A small image captioner, trained from scratch.
Model: 18.1M parameters, encoder arch convformer, encoder activation gelu, encoder moe expert_choice, encoder widths [80, 160, 320], decoder width 256, decoder layers 12, decoder activation squared_relu.
Training: adamw at rate 0.00083, batches of 64.
Data: trained on dead-leaves pictures: piles of overlapping shapes, 145000 training examples, 2.8 epochs.
Rows from block 3 of the image encoder of a small image captioner, named by matrix and row number. Rows with one number within an expert belong to one neuron, the router's apart. Each number is 128 + 24 x the weight over its row's rms, rounded and kept within 0 to 255. All counts start at 0. Numbers have three digits each.
Before each expert's rows are labels from the 100 images, of 14976, where the router gives the expert most weight on average: "patch colour" is the nearest of a few named colours to the mean colour under the peak. Only what is clearly more common there than usual is listed. The data: dead-leaves pictures: piles of overlapping shapes. In brackets: how many of the 100, against the usual share in percent.
# router: router (encoder.blocks.3.mlp.router.weight, 4x160), inputs 80-159
# up: expert up (encoder.blocks.3.mlp.up, 4x80x160), inputs 80-159
# down: expert down (encoder.blocks.3.mlp.down, 4x160x80, transposed), outputs 80-159

# expert 0
patch colour: brown (85 vs 30.6)
router.0:102119150172172115123124105145128143095141133177092164115162163126123130140131132082142121155131151132151123121152096087134067106122143124161139176110131133125152136076097133104132125172115158128119110093088147095130113085104096138137143202
up.9:108159107108120140108099129108119109186127128107092144133135099111159094085137146112086132104097112154171110071149113158111109160168118172119127137121105124120141166179111148158138173149165087120131152169173131127158109154137115100122104092
down.9:149135121146151108148134137119099104112133155117108137123108159120108093132180145097088101175165063117099132143148138156138148158126084064103161163094116155097101091117098105126141095105139141095143108129145080128132140143143121153154104143
up.10:120155125126130157137145123120076153169147109182114133137152100171189099129122126107140072129111116152100137127110090133108147096144151166139172123169117120126147118148154115110136196120132098167160140110106127168154108118175165142108116131
down.10:097113097123116192125124106146087117131166115162127166080146125143136067100138133109142122150111144128113054122144122153119100155136163126150137162115125127110093161114139123130142133107143124095183105127114118135116135121117180137088136155
up.11:133167103148093151116116137132094099130107121152116109160110096156150103091127112127119101131111103194135097096109104157119154155145131176114152111148105114132110161166112133168133156110135079144204143125140138140135098144136119119126114118
down.11:108141127150160172160107120106124105100142121121138150099144111095163145132143118116105169138167132099169151168161139140125150102088097122085117121105115154125110097128100143102120123098183123160113133144107147151111094102110137106176090080
up.12:101175112146105122111133125120118109200112156126155130151134131130154110115124161100113126141116125203098159107124139136114139141114143126114145124149121134128129135139124132131105129072132132130099104194104113155129108155147157134138153088
down.12:173150117115145149159114143150115129137098114099095137101122086151125141118141138145110104098132175141123131116161068136108104100136103147123122156109133136144146150110143099085184115133108178131065083108120119105165100112143134174122104156
up.13:132134136168140163165077133108123102123115145151056129131141120146123078075149107059116118124053166156143134084137117144155115155132145151123135129127142126139135164130143154168148169113133113091160106130105142124132096097147124149078130125
down.13:122125120119115138100153179161097115177088153165123158111101126118086106145146100132152165111121134144155130122114140143102128163144153147134128100166109138156110092157102110141121114113124102086147070080160117158098088128133131098139114150
up.14:133150130108093133126148124099086125157127126141095117172110107179159114130113118124142121154135108131131111140089126137120164141115111158089149123143070105112105135180146094166132142115141068140183124133151089183105144154139139086115110164
down.14:172157085127084115080171104117089139119194114153141151117142137163159104135088152111133133166139107176109140141107144130118131147154152187121149161168134111184130132134171130111163141130150103132134151110146101128109155139102135119090140121
up.15:126095135164140168120116159160138122114107150157104134107137122153136102082133117092142135115093139157153124099156104196121129149126173136175133130110139128127122180123133170140132144142123141108173098078135138109115093074127113160097134142
down.15:142117123095100129095103142127117128172113126136108124111156122138103121105128143131156136079117111117141090120099116149097098158166146107149096128154115113104121119137092150121110117138148113109097134105153122129121113133117163114115104183
up.16:103118119139094140113082175097127113113132146110129088153100128129143128129118108091119106147160111142119152102106154156140138146145147132097149141143103147105124116092123119177094120116125117139116099176147076123088126153146160108107146106
down.16:134145089093127129125144130104171151130135135105138098113144129164114097094109089117089126155106140126163147149104140144093123121129102140132102157141148091113137135140103164144097122091117118149125138191118170149112116156086181122121129108
up.17:145121143114133133117169122153142152103108083167071097088130133144138103116118084172152102137142123130119069133139124143157128132146107128138113111127124085103128113108135106123091149136127113161203179086134143128121133118097101129114128166
down.17:103106127136154135126095099147139117126142123125100137100146117130131166114154144153195116082126162157161115124139127132137065131170128122137115172122111129154143131139139126143139123186120111083139069096155135069130129126126094126120097174
up.18:120165090163109162112137156136116121164108127138119132118122070125116137086098080131103118092137144157126150136121135137085129114160145168117137126158095122158095141177163134116146170143115128112126113115170135097129120122107122139113125086
down.18:132120101139129102127159136132178140109139162132104155127122135115104118153130128073102133140157097136142180167125120118172089124124103126095135150106160136148096133098097115102128122151113163103107128142107110085126130109103086158147159146
up.19:113189094160128171102104159125089148161143144160133141139114070108121126088107098114112126102086145181138134114128134144090147121136142145117158073162111121141137128165151147161119144119104141136151102133157099170125106117142098132099138095
down.19:146145120143169110117158096103141126116150102114179167119143118081131134147132167101140136122103129127169172133111135118110129142126106128143110152134133136116152109117126134114126142145137166116090135121098174108120123131105165127166100108
up.20:115145115181119108138133112119109160091101123179109165116140122122137100117143161139120130129128107119125111122117100125138106126104125130103101131121115129102102137127100183123127107169137101107175106073144129144132130120097130103126141182
down.20:113142140173115126129094149172161122146093146154105131130128091132115201127122179138129116131145158134147167156122149120123094126155105090126131106085152138095103118127134158108129081131155139130129132159164104099135131106164108150184124156
up.21:098158130121094163123107153108098074130138118114135107148102104126135111091124100151070099106119102147116102105109137145127191160142147161111132116159102141112113155146157160158119154091117128125141135155127121154121095152147126117096134127
down.21:095147119107175122112159105144163184147170105170122162149191088116104121157120146105139136153137116103146149154117107110116162104119121153152130145126149126146128139149136133105148154121114143089103112125124132139107140109136170145158137169
up.22:092116141157106131126153112155122117094077069192109146116159109144143132107104109146156134119118105147121101120112096148119140144116130105113116111129078112097089151164110141139136161162114107131176090081173127116118109150102124121120106157
down.22:128106124106093132111155117128128134136138110166107131135108105145099155095166112145156123068138145160111142138140168103144088111178125115115143138126100120119114128130083128082162148136120131095106092124151108124129135090114121147180139169
up.23:099194098146113163142129118150115120151130141146130119134077108090153155063118070113092136123124158192167127123106130122115133148149157163137164111139108128152117148171147148142143131143124132102145141123142115124121112151137102134130131087
down.23:149131127172130139143152120105146140109116153097107165128110180113098114164128118098113108104138137094084147126142098130160086101112094129139147178113131170151116095131135157107168155155128138135151151163129142101117132118141095107124132135
up.24:105138082130125147114118158132116081140134157120077111119128109154124125075137092111108122119114123168122096098124132158105162164143123145086150095133098128081114165152147147151112152125116122119178114089162113144126139158145130112089130117
down.24:140122151154143130148130147146102126105144130159165160150164129099172089136133143109166088128120115078136152148111118141172120120144146103093154113141166133122146111113121124092139162110104116145122130155151094107155159108155134133123127149
up.25:139110131138103122134170093092079137150129115145139138176091133124163128155117144155141087147134100115102114132123123117151140112146104135070163151137084126152109112160142080129160144134123046141164128098140098157156138143149138111141106146
down.25:097143101146095120081141104140123135115139087153139123154150119147160127110099098130168110125112141145116128121077106132109135116120142163131148133184117083156125121182149115116142166147092088164153136132142104134135102135138115118136124128
up.26:110150106168128152094121141103108122151103143146134106152108104152145105104097130102109143148097132153115103105092117159087176147111134169116141096177106098119125134165167143129120147096124111138168145144148105165137125148122127106109135081
down.26:077121143086127149127144161124108134113134139158149148139150150183127118141138105129174141157145166081160119154103142135099179165137133107118077123150095117157118138147116136156113124104123116126132079113136157146159098149133096120090113129
up.27:127136126160132166145094129154133121125108150164069121139134113130110093078159154093116094090128116180119118071125111145114128144134136150138117136129146089100122175142100127152129141144153118105189108121127107099151085118105107149086129154
down.27:119154097123099137093097170134167145157136130115110155110101121083151161102107096167129132115110119106143093127107144122079121147142131125110111148148107129170113143150115109129126119147159106124112119128160128128093118172148161107151122130
up.28:099135130173116170119067152140124098136114145142079153115114132097131101074125104076113127128120134186140131128126132148149103143136139140124142179170136150137113151127140148173094140166151135108130064147120122095136104126097076141122141090
down.28:165118135143120139103128187134138121140150163126104122137176124134096117097133109165091125128125106126148130142113150159097135157159145114119131168122104155104133119152132106191094108121142095136104080130137125146077151152139134128125119124
up.29:128139105168109135124088151153125086120129129127092139140114146116113107077133119055100124122114158160124161101117130147136126151119124157126143163100121133127123153103119133161130122172156127101125093131124129105098096089110120147098151119
down.29:146126100124137131122101122102141103174129158109118149107188111119117082130128127094124165157139131147129123086118157134101131154108122103103113135131101166128104135142121104132130114125122104124090107128172105142097103164116148107126123110
up.30:113144092134126165118124117144098113135110134154123104125129081157158115106111117086134152115109110133132108115108106153086205145126136168106122059163114120125111139189158125129142157083131128129137154111138148162123121138134164094096145095
down.30:133096112119139110139108151130133140134193113106151121081117157155161129126141158149088103107148142107158169149099106133102119138134159145095095159088154140141160103122133131109133102137163119093083118168071148118099144147137157112127109144
up.31:132099142120087101142161113102093119189126099143144162189104113161188158142125132144151093142130089100112113123127147114137147104095116152115169120130103131122113121162132121142159123118115059137151130096167084143127126160171130105118080138
down.31:127126107135109156112195142154102121130179110149144111120136130120152119140106087140155122139123119157127155131082107120096133105138154167105154116157137117156105123192162105112121140144103119148141164135122118187105110142133138126108099102
up.32:135122143108138143139127144116117105137125101124125127133177147172124085125135116113128111155136114132151081108130120160145121157136126116114115133094127127091112178123105166167104138153116082144203132091143149171129126123136125125138122163
down.32:109093126150112121137104138145126161073109121120106133081119149113080158141139147156169138111143145138128140140117133099165086094130135104156096166131146124149133118090128172122157127152119166133115097091122114084137148134091110148140154153
up.33:139127156116158098144091109127148170104115102132097145136184139104111118138153118105100122136115099105116105124164109098175130105104120122134116099112141143120142146105090155147121112168162115103141117069141174116174077121108118124111100147
down.33:132125141127152126149129118122137124145104116095124155148107135097125171101139096149167132093152150139136161149172137119125079121170092085162139111098143125157101115092116144122160119157110129117047110094144133118143128102101112130132145127

# expert 2
patch colour: red (69 vs 3)
router.2:154132162164114132165181111118101160135098115151144142162087102097159152133105141133148096136161098151115136163120128095149137070131096160097181125152091141172117089166122111101142140168106091116113123118134088130127142123155096150151110106
up.9:145150108081129135095098158162131091100149183099104104108165131111097125100115094112097161140115123169129119104148131126098111156126147123134106113113137130110122160115106157151073127123136132127151145142122144097115140135068131127105178147
down.9:150113126128152129126059106128142118142056155136106140162148106153147134107141132158133160109146132132111125157134122120134193156123162122143085116148131087099124162103110163110155119085090182112101089127138110135120171102115105118105169153
up.10:142093136156112140103149132132080124134145147186123133147138143171136084143110133089134104180129134131139123117091106159138133110117095147138147132123144109086106132126137123122126171110120104159173107116128153181115147136121185128128130141
down.10:135149133127105132112146138131104087077189097135139122090158105116112107134155103097146158148121107096132146120087126135115116169133142115119122097105150139127112156119161119114090140132167139118156121071132145159102107151164177117093108126
up.11:166142125090163101132103126106144109133131124076148136126121134137131146116168148131035148133116139119170090086179118129118098194136129129127092132076136150092144146137118149125120131124185122132135177147153148138162098153149123102128115119
down.11:107116112155076131139163120089112149101131104159134118150078078123128140116074086121147117121134129117092130136071120096110157086137161155132134140146137085154097089137129115095128116131094133153151146139126117121109130080115128155156141126
up.12:119125132076150108111121129098143126142155121102121139125175126130149133115157145128101162145125133127150091101138113144108105131143124137137071148077129149099131141118071153132096147137165118141141161164150170162138134166131156101154123159
down.12:101124065126103135096140097125104169126113095162130123122145096138145154100117115132145135112111144139151117162081128099113154134169162151155114118176120108149139116132174143072153154128077128139108125168139151129111117117115105126139123138
up.13:119201122168149170108084125146119102128112159159100127121093123134119089079141126090099099158082128182139107092162118157136117156119106152123158134142122125095133174151103152153130143167158134108169115095120118122133100128148073132077128109
down.13:121162132126132117137144100074087175073105123145132085150120150132174115102114115089074154130097132143134132104107131110139124115142147172111167155145091110151146135162130158092162126147103134172154168127136131125133123120164089121146139098
up.14:117127106086148133115102141168148128121188174100095107105163171145101114123150133128107128096101122161162121140131130162103087157159133107131088151106125152121118148122110175152134118126173124144164094155160147142122141129103134118132151172
down.14:149126134114120145103131109100126136145068121159079158141160130154144123130122090115116147149175130108141109141134150160129172147131099136121100100137116107107110139106133143106137156120150169129112115158127162087106128125107096140106137079
up.15:121154111108132180163080133152110088136143169088110096128116161174118073105148099094116122144136126167135129127150125194112093178124116127120125147094127121102116170092121128168103134114114142113157111142100151115122127142133132147084139174
down.15:107130104099116113103127127121137136122101114147081136169138141131131115121113111165116132173157136159131151113142141105118109122133104107127150151131117157090143147117128147148112138115160120106131146148077137113137154081096128119120144113
up.16:136129132051153104105111134098143128137167146082128117123145138117131115136164130112090163141131133127155081115134126143117086137150149132128061133104120164118161151124108148133088122131157106170139181154125186147138130151138147095127123163
down.16:090125092099105160096161102128119155143118114159145146119140083146138161109080122160154131104140153159127130126084123112107114114151161162140134116192153111160130137111163151109136152106115129145143142171135151120131125116127164139132143131
up.17:111139100145153143140125127197144138105099129142123144121125117067112126090137146113117117121118143188159126134143153132128074125147115148126133117137126137142114135159104150137131107184135145071129108087183133075104128108126121174130120097
down.17:168105121151084122159161147138132144140114156119114064159101132116090114149136109159091133103155125128087139128142145143132120098082119108113143138160150113143104106147120091138144118100108112100138135134132104113136139081121097124096141142
up.18:084138091140153148143097119170137123111117144090093153118130127075100098079141135082101155131122149193175135114151135122121101122154127128142145133117105159120101162117100151127138148123125145105109080107139144080110120104135103136149141093
down.18:120153105152140113108091106140153078152099155143122113144122125186113159099138106167115134124141161142139158130131152108132140112134140104148096121152147123093159138055101129110129086127118141092120151183119119115113168126121107143145117072
up.19:126089070113124115119096160129152102127164175086089133137161127119082109105139153088155145126127132155119120111137107134118095174125130139136118169098136173118138138105102161174068115135162130133119133188107145119115121117123137114131167167
down.19:118124112125125136113112126097141110162116111116077130163097130131143123119116098095139155164139152090096100111114102155089169080123143103133135087164165121122139135125135118082139153100150119114139159173128136116139152130139080117108116091
up.20:152129134148160129132083154181100056134136153127096124121151130183115123101136106115125102151114129152105107110132120176132140168126110117122123128109112119057146185130123119168101142111140124124168133144118136153120166128154134121104126156
down.20:125139135101113104118117125073126127118104103112143100170103124154132119109101097158107136126146114114126114129084090120120171134103148123132102124109169117086103130099123126087078158115153141121168155183102117168145178126130139128108095119
up.21:129172129084139121108110112134109096133202129116094145143168148169123075121141123124115101130098137162111139090102109157139102175135136126142117144116119147108156159112129120148130154116127124145112129159119122189149074107152149144105131190
down.21:090140091139101157065120135158130121129147133148079135141105125155126147091112150124167117101111146146133141109118103142126092173169138148157114121118123098102147146126134170170161147198154149091149124096146123112114102117143107081124073148
up.22:122144103108131146132086182198137134096138191098130131116109155081079133110149157144128163117122132191135144141165131162131099127115107122126108117100144160111136155105122159127085116153101186114119119122145127093082119151111133137129168126
down.22:139088154131110123111129128115142154152118170159088092142096131183127163105114085157157137124143165125122121136102116130104139088123123134137130120131114110084120125102137098090141111096107152155137171152144136139122152085111101144114130100
up.23:107116110130148130100099129151144131116159185127093144071151131120111102110148121081112154130105167132169101143152121131120112168128112093152092126090118117100152164116138189139104125151148163118156115151137148120154107136117124126126143140
down.23:114154090159142156085109140110161089143077166147086134148113139156100117113110120150105135110144157105147149116154148136119139117130147105128120126079141095129101134105122114146109153083152157077097114147119124132128151082093100154112148142
up.24:118127144176128125132163127118066135123123097182148175143134108126158133153094169125158068136138125146078148116110132129142163097124110150099188117167133120134097123144181112125147146144112094131131135119145123141130126130158143119120103145
down.24:122129106119150161095127125168109090108197144108126099084169146108106087133150133108122168098116129161135141126117144158152084144147138130132121102139140141107108144146125115138089099129155154059118138118111131139121094123121161127093141114
up.25:094117114133111148139145110107147138149152102152111153166136116155157090125109123100102125179116107091141120130095102118148135133112142145113116144167165133130111121147162129138168173122134114164176089117135151177128154141142174117154108188
down.25:133137148135131157162147125163123141102130100116154103125187092119129149171106163107139148161105093094153132134160099159134101169137135113147113135150146140121130139113106159138135096105102111143156128079078123142112065076150126109116126150
up.26:130150103074150119131097131119148118094152145095116097104161162148107121135113099111103152129104135121132114103130108120098123130144140132143074129095140127113140143089120182141102124081168151155146124140110175152159070125094171129123134141
down.26:132145116122132120167118162150150109117161145184108152078135115106111108121120171115120161162090098137156114151141102151166128137130151138138124126123111093085149153097100106155139160109131158149126083151140161080103127116100121112091155089
up.27:120147132120120136123095139110129102142170142098115109117172140137123093123125102089083152152111121159151080093132124181125143173111128129143103150103120145084127185127125178159114141098154140146168140135118158175138132126125161122116132149
down.27:164155081094110123116115103114160076100121178108110141115095120096079145140121112109138108130111114124108113115151091135144114132143090087110156122127112166135129152129116139119158156156141138106115106131166119108106126170088087119080138120
up.28:129126116105149138113111133142151100113158135116109105099173115105123120099131128113098153136119179132164129109147095135109101143131130113170070111111150146111135162102129129139120157113128152126120146140089185132161131125105161126118170124
down.28:130152116137150112159115078149134152110151114137147108131079143107124136124155149093122112181108154139102125120141136122149104146147138145158141158113157189090136155146156100095120110190126154079125129132148124088140090118131114142109149105
up.29:130133109099158129176123143131154128099114193083107110094138158096077119131148125100134142142121155126124129120146149142131116143113109105158111149079161181114104142103090128141123105129117138132133152157106148100138122102105128143148177145
down.29:110133125126139119112160112135141154190095113159096121178101087206140179116150126169136162151157149116136118126092105134116095115107137100131098104134107094101139121115160120133119158120120141124150174181112107140121138105153111121145108110
up.30:130154129065130098118113137097159125131161126096131147135155154117109117112177114145098172146131117130166107124145149148118092148129123135133085135097128167116121137120060175139101139129166136134119174123125161138125137154136113088154138123
down.30:082120074138139108113133100114114153141118103147145180142105121119128184094101095121153125084137157148140128123081131087127104121174136172134136152134127097151116098145146141106155159118116094145137154165157143106131120138125105142162143142
up.31:146128117100131177127101152109092092112146130133148110124151119153126111118141111099118143144127107134129111112144100151150151186118128140138110111137136111084117166141142148133121166096159106156136120135124129168152104136150167110072119094
down.31:131113134139099108099140072112123123121103116124144091140118089169141121125154151167135171125076128092121102116115117144095178139132165142119142122115113140113140106147169128131102122096101109128150149154147150139136130109134130145104143145
up.32:131153108115142124122092125131150107102179173137076098124160174159122072115139119100123139142101134170125104097142127158109105154121130117168090146120130138089139161120112164141123144099138164131159136154094151155143118089119144122115143145
down.32:122144099169136114098102114123117162120144130093094148100095124120124108105103144081098117146138142103132134123147117109139111128125169160185167125114123169147129139116111130086119134166124144124142141131108155110142142109144093093150172119
up.33:172129128109120122127120124119125120074145120163082106127165130176120093132114149150119114160144124131110155136118090130170137112120153127106157136174129049109107119130121117139126159131098101133143111055123100135122150136121156168154129189
down.33:130158095126097111117095134140133146079183123140082110085185138166100107092098100141165104124146149142131112117111107137119082146125125175171126130104156120126136109168119156139128121148138081100161145074133109150147134125127156132103118155

# expert 1
patch colour: cyan (57 vs 3.4); blue (36 vs 7.1)
router.1:118124120106149134109070142127150102105149160105103104095147125109118122083173114131075169105117162149165122068164143156124089191134125129128110123092116136114134194116104152150101115137159122103130147133147171133126102124113112098125133115
up.9:133160115162143105142115120156116128131057149138108156167061142105140150110138131089109128127145146170159177126149152106154117120153119122099193134129099128164125126141115092139126111150118132112096117161128119097118145108126066156151133079
down.9:151156128143133151136100147161149101178107186106119142169099126137117133064138150106126099104147133159154131102145157142120112165146102139096150114132083145152126147147116123147113126120106116074102134177197112076137130134156087128119126120
up.10:135135126103126148133125152164169110136173134108125057106122125159100140110104067181135158126091130125152133093156104142080130121142136117168129141132151120114148144125140141141106135085136145129149159174138144144137143148106134118095165148
down.10:125111111129102133134149137101138109134144118101154130112156147113104127155120140182147122127095107088107141154123135145151139128139122082078131147158101151154145104149168081147142101114109100165092137100149129164166098162146173162121127153
up.11:138135139168123160115140125125131119139105104154139076133143075179173122128090112143153119108125122149099115140115118156117191138125160177129116061152115061134131115162169123134148149111096128132157112109131106162117123140097156137103140147
down.11:138121132103151125100129145085127126162180154168175167115150142180099120129121148183124139103113178111126077117109114157126138136146113158150088141116158148104129123107124140144117139076136132157125130133112147149154083129128165109082131152
up.12:126136145138092139141150138137096110161106140116149103173096111152142119115095117141158109116133103161080131118132145161123137127129109143117185123160100099129099130136167092148128128117096083172135133135141082151124136135147128135102133155
down.12:106141118141144144112125125101158164125127141159081131116152123103106108132179111098092156147133144122149138146141126083133140111121124122161114152114158141103117104079077161091118148130134178134149123147126144111148149135090121149159142129
up.13:112137134178075090146167111108096144151107130173091124161079155137143109123123123114138082160147127174079134113131128144142124094114121133105191146158120111131120116154122115106145137137102093156166126131142103108115155103151086158144114116
down.13:125139149103124123145186105086091142118104137123132109158135167169129126166109145125150113156115117106124106138132126122169163126109120148126149147093166159099117124125108094119143137116119109149163141164127111143148120078124112130131113137
up.14:135157099163091117110130133124113119133135114143091122156090138099115081091147117090103087139104139172122119127128142134144123117163114147112184153129125138131136120129132098144111130159105133178142153150154118096130105117118047147124153112
down.14:143107136165108152148107106133135107133146138159086141142093130114131097076120132085109107096102131190128174080159130146177089142122093121129153153099122144102142157147107119142117148148134155152158118136134114089117141142172105159130125139
up.15:117143148142117094137157094071146163163093087156143164164092118132172144135158163121141100131125126120143151138103114112119128081137117145106131130137099142127113090190157133114133159118117107162117152176122134143127126132144127120160118101
down.15:156161179128142149137090126116104118155136111086114147125095096170115107130144167129083149135163121096119114107155139138141134163133110130139140122081124152086114184150159099123116134111126127134170134143111134144163143126149135139107079137
up.16:128113094164127143115150095130104145172100123149168080110108095146154140161085109155147130117112140107120139143083136152114181119113158164150141094165105083127139126170182167145144147131124124125146174100163123158113116130131153120091148111
down.16:124138103072121150098109125134127111169168111139118125116155113156105133127135086173135159107105147108114145096124103136168097137120126092144075118132146125113106151083150147132148133133142147155106150154121105210138114115094183148095099110
up.17:137173120141141132122112142143076110140158115138123108168109146158135053104105093119125083172116108176097118115141130167146126132127125121126174141153113123107125153152119111160117142123124133157180123103135106159142133110102096120111117151
down.17:078139122150124155128140099116123144091158153139083153134127152124153086118131151128148119148126102145113138150117084138157097112139125164144157178128160121126100104106113127125106155158127117153176106108114137137130101101141148133135108130
up.18:111141119175138136134112111169105121121126121141105124143124139115120098076119126040102107182090112157115120115108117140143133145122118156132172177110102139112105148145085115140100110193125144110179093112112119126126161104129087156110141130
down.18:121115169164123140120118143148114098119112115154113151147144120165158096069101149072126118168109110170144125138127138140146128145121123162105192144120105129133120099121120164134148122140125123128127086113131142119125142180152129164115121158
up.19:157119125169087142125187104126111128136097121141118132176104126167145155130100140138168104126133099164127155125116130130158155125113122135112191129167108106160103092160139083116120103143079103128129128140160093149117143140154132146139111133
down.19:141139116114114123143125100088148153141075107167090098159156150143096113107160134092084138146147152088119119174130162099099149095116148098136108139135141113088116120095097138072138138110166152138113156144086147113139138110115125109136151164
up.20:132122155134133118132144083103105178150097043118154140167114101112144153157124142148137125143146114107124137156122095094102115096153132138110140100136097129150133087138128097086153144135112100151126142162150134121140109136157152129150100107
down.20:142135175130143127177152106112120140126107114095151114172085139123114121144168142123100133168172061123070127117159148167142133136128066125095132160092123149111113122115104104129115129132176130096161130104114133156139104129139132096145088113
up.21:139076161114132125127141058104096157176096054127149147139119109119196140167129133156117113111141115097116122135124106094134119103150098157111137123134091132138134104134130104090154154150126081121130138136120132121165103125161123128142086117
down.21:155124175143123112172150128118105129102114098127129101149094137139149133153159120123116131141168080101112134132147128155145119117121095086125121135087165117088120135153105106115147135132158102140132122096098105125107121094138107118127084109
up.22:116148128161141136106118089102081142191117098145167163136095102142174150141147138127106125152106114085147125124134110128102179103143134163178106104124094129140104117116145081105164154153132102117126137184117148156142116136136140115114099109
down.22:171135141167176122127124151123144132108121124117118145124143145083117156133136112123115165141184096108145107105165144159148102114151104149123116140070110162095124153134104153133141167150146166077151120142149178135144115157136101119139115149
up.23:090143095171105150143114111122105122131100129139089138160085155094136118103120120072121114149116150154121163118116135121137139116122139157127165153142130147147163148142139099137130124145102124118122122152104134097137129091154054170164144050
down.23:140138112144117072066120157145092104158080150138138096132105141127133137117148166097112122138099155166160120111119135124103100121156095105127186134123087144123140159154117097164160110145130146119111150139136131113140144120124095129092144105
up.24:103147105158126117132169146126134146117103128138090087127110130122099132130098104143173125127124161132084177149113142099127168077136166143130174137189153081179116091120156127114138157135066132132116151141124130093108126105107097167135117083
down.24:142153089136147174113093192185155130063155160117081142094130101129090091093134093110107150117126178166116146126115140162137105112135133134132122135112127149149137100149114129129129130149114153100129109113128136106117097143119123169128152137
up.25:113137138116114131124172126064117137161156111159178144151130147126155138157135174127148132150159123129092141171121140092111161103091110150127157130130099147132120079158129091105122127121137119150130160156095121174148168131144123109154130128
down.25:094134098060123118109160124114103134129172116140102098134160123141121123122134103132141127148157179131154125126086127145121135156116137141151129154135144156102129119125121113133130177077139150120144099156104173149124110130109134141138094163
up.26:116192124144141125114152122136097124132144133121094132137101159157133095105120094093134045161088138164115127128142107139129123126120118131144162154149139125135147108132144101136116155109128121155161126135128122171136112098123111155099110151
down.26:104120142155147117136121129143120143113159112151080133120153159133109099127137137099167112162119123143147133154101113169147110156128158140146160140148129106101129125129146145123128151175155165122158057151126114137109106141135180136116098165
up.27:115133100142096111127188114151133157132117101160116136140105112122090118143103147135180126153141130145119172179101132079148107074120138115127173152136162110155110101114129153075121142133076143171114135101092114103131165103126111162176143144
down.27:175137091105132117148131166128137112169130163102147167146123140099094138138150140143090163099143130130161097116156136148090102111141122098129065104112117173108126185121127165143127097101176149112139108129154118128124116138120159088112111115
up.28:137115100124138143117127100104107097125129106152151082134136097175120153124146126141162142119134096096120108129098106147089191140100144148144100055142132091123127139136151139129130163087148116135122154090113129211130105134119187139091125179
down.28:134080131084112131094151156092150121160155102120158115144171094148153119161119125222151124122116131107117145093109123125126133135134142088128095143131177097119170140117121096156108125097155120112107171136116117171143105130135172104113118112
up.29:122161145120136145091116138134128113138138109139121088121166113214145065101128087102130123132100120124092105124116085148149149138099155115125122089121140139110142137116150127116148139095104136142129151102098125194148130136125155131091143159
down.29:116124128106141131117109145091114080133179094100112091115126130203116144145116111178139125153112126162127097132126113131103177117123142133110097117127096090083141098165117144158155134120145126153162142140099118185125133128130173116126116161
up.30:137141133133105105139194108118106138163158093148144140133120137135130104161131132147138115176131125104110127163137136126118133111097128149142168165141153118144127074110162117092110136056131112183159177134118134172109145114135135136137104165
down.30:130110107086083094117103173101157146167148138114146119113164146117116109119078140149117166110186152113108110112142150141150074134134109116119104171149138133174133160078120124152141142133148135107127119130118141129115127126113125155104121155
up.31:145101139154089138152192129132103159146085108123106098128085129143132107111090096110164086155149113102079141146118131136126138099131108108091178137150122094144101110117149089118106110105079121144142150141138082161109152137120139133141128141
down.31:095113124126124153120119143124168170170125133111127148139153112124130133117136122143076121138118103118163137141151192119109124124118115107154087106101134154094137130081073144131112108124177139106127140147132140104105144094105159103132125130
up.32:119119144133089111151191131130124141126090088150140129151111170122129088163110119121167098168143105155079150143142138122144149100140141119137163141127116125136114095118149082137116129107115094167146131154138088141106176114126135152117115130
down.32:110121119148151085142137123118143130138116132118152137113133143136118136136130147141121171109141129098146125131155157162159112128149116098145103111127163144120146153081082159132090108126197155117124106173098150122132151164111186131124129139
up.33:109177133166108157113133115135083147192097107163113096136091125135191141147098093117138083136109144172101129122095134126115157094137154179117148117177109105148121136137172117121139137152106115132159141082144101120102131120144096125118113090
down.33:126147112075141151151119125099155143144168139119113158100146089167139134103137108087093118140114135101153131123153145151087133092151109120174102084115125142127094102107138136105101129114144155137120120112124166158108099150130130169128139120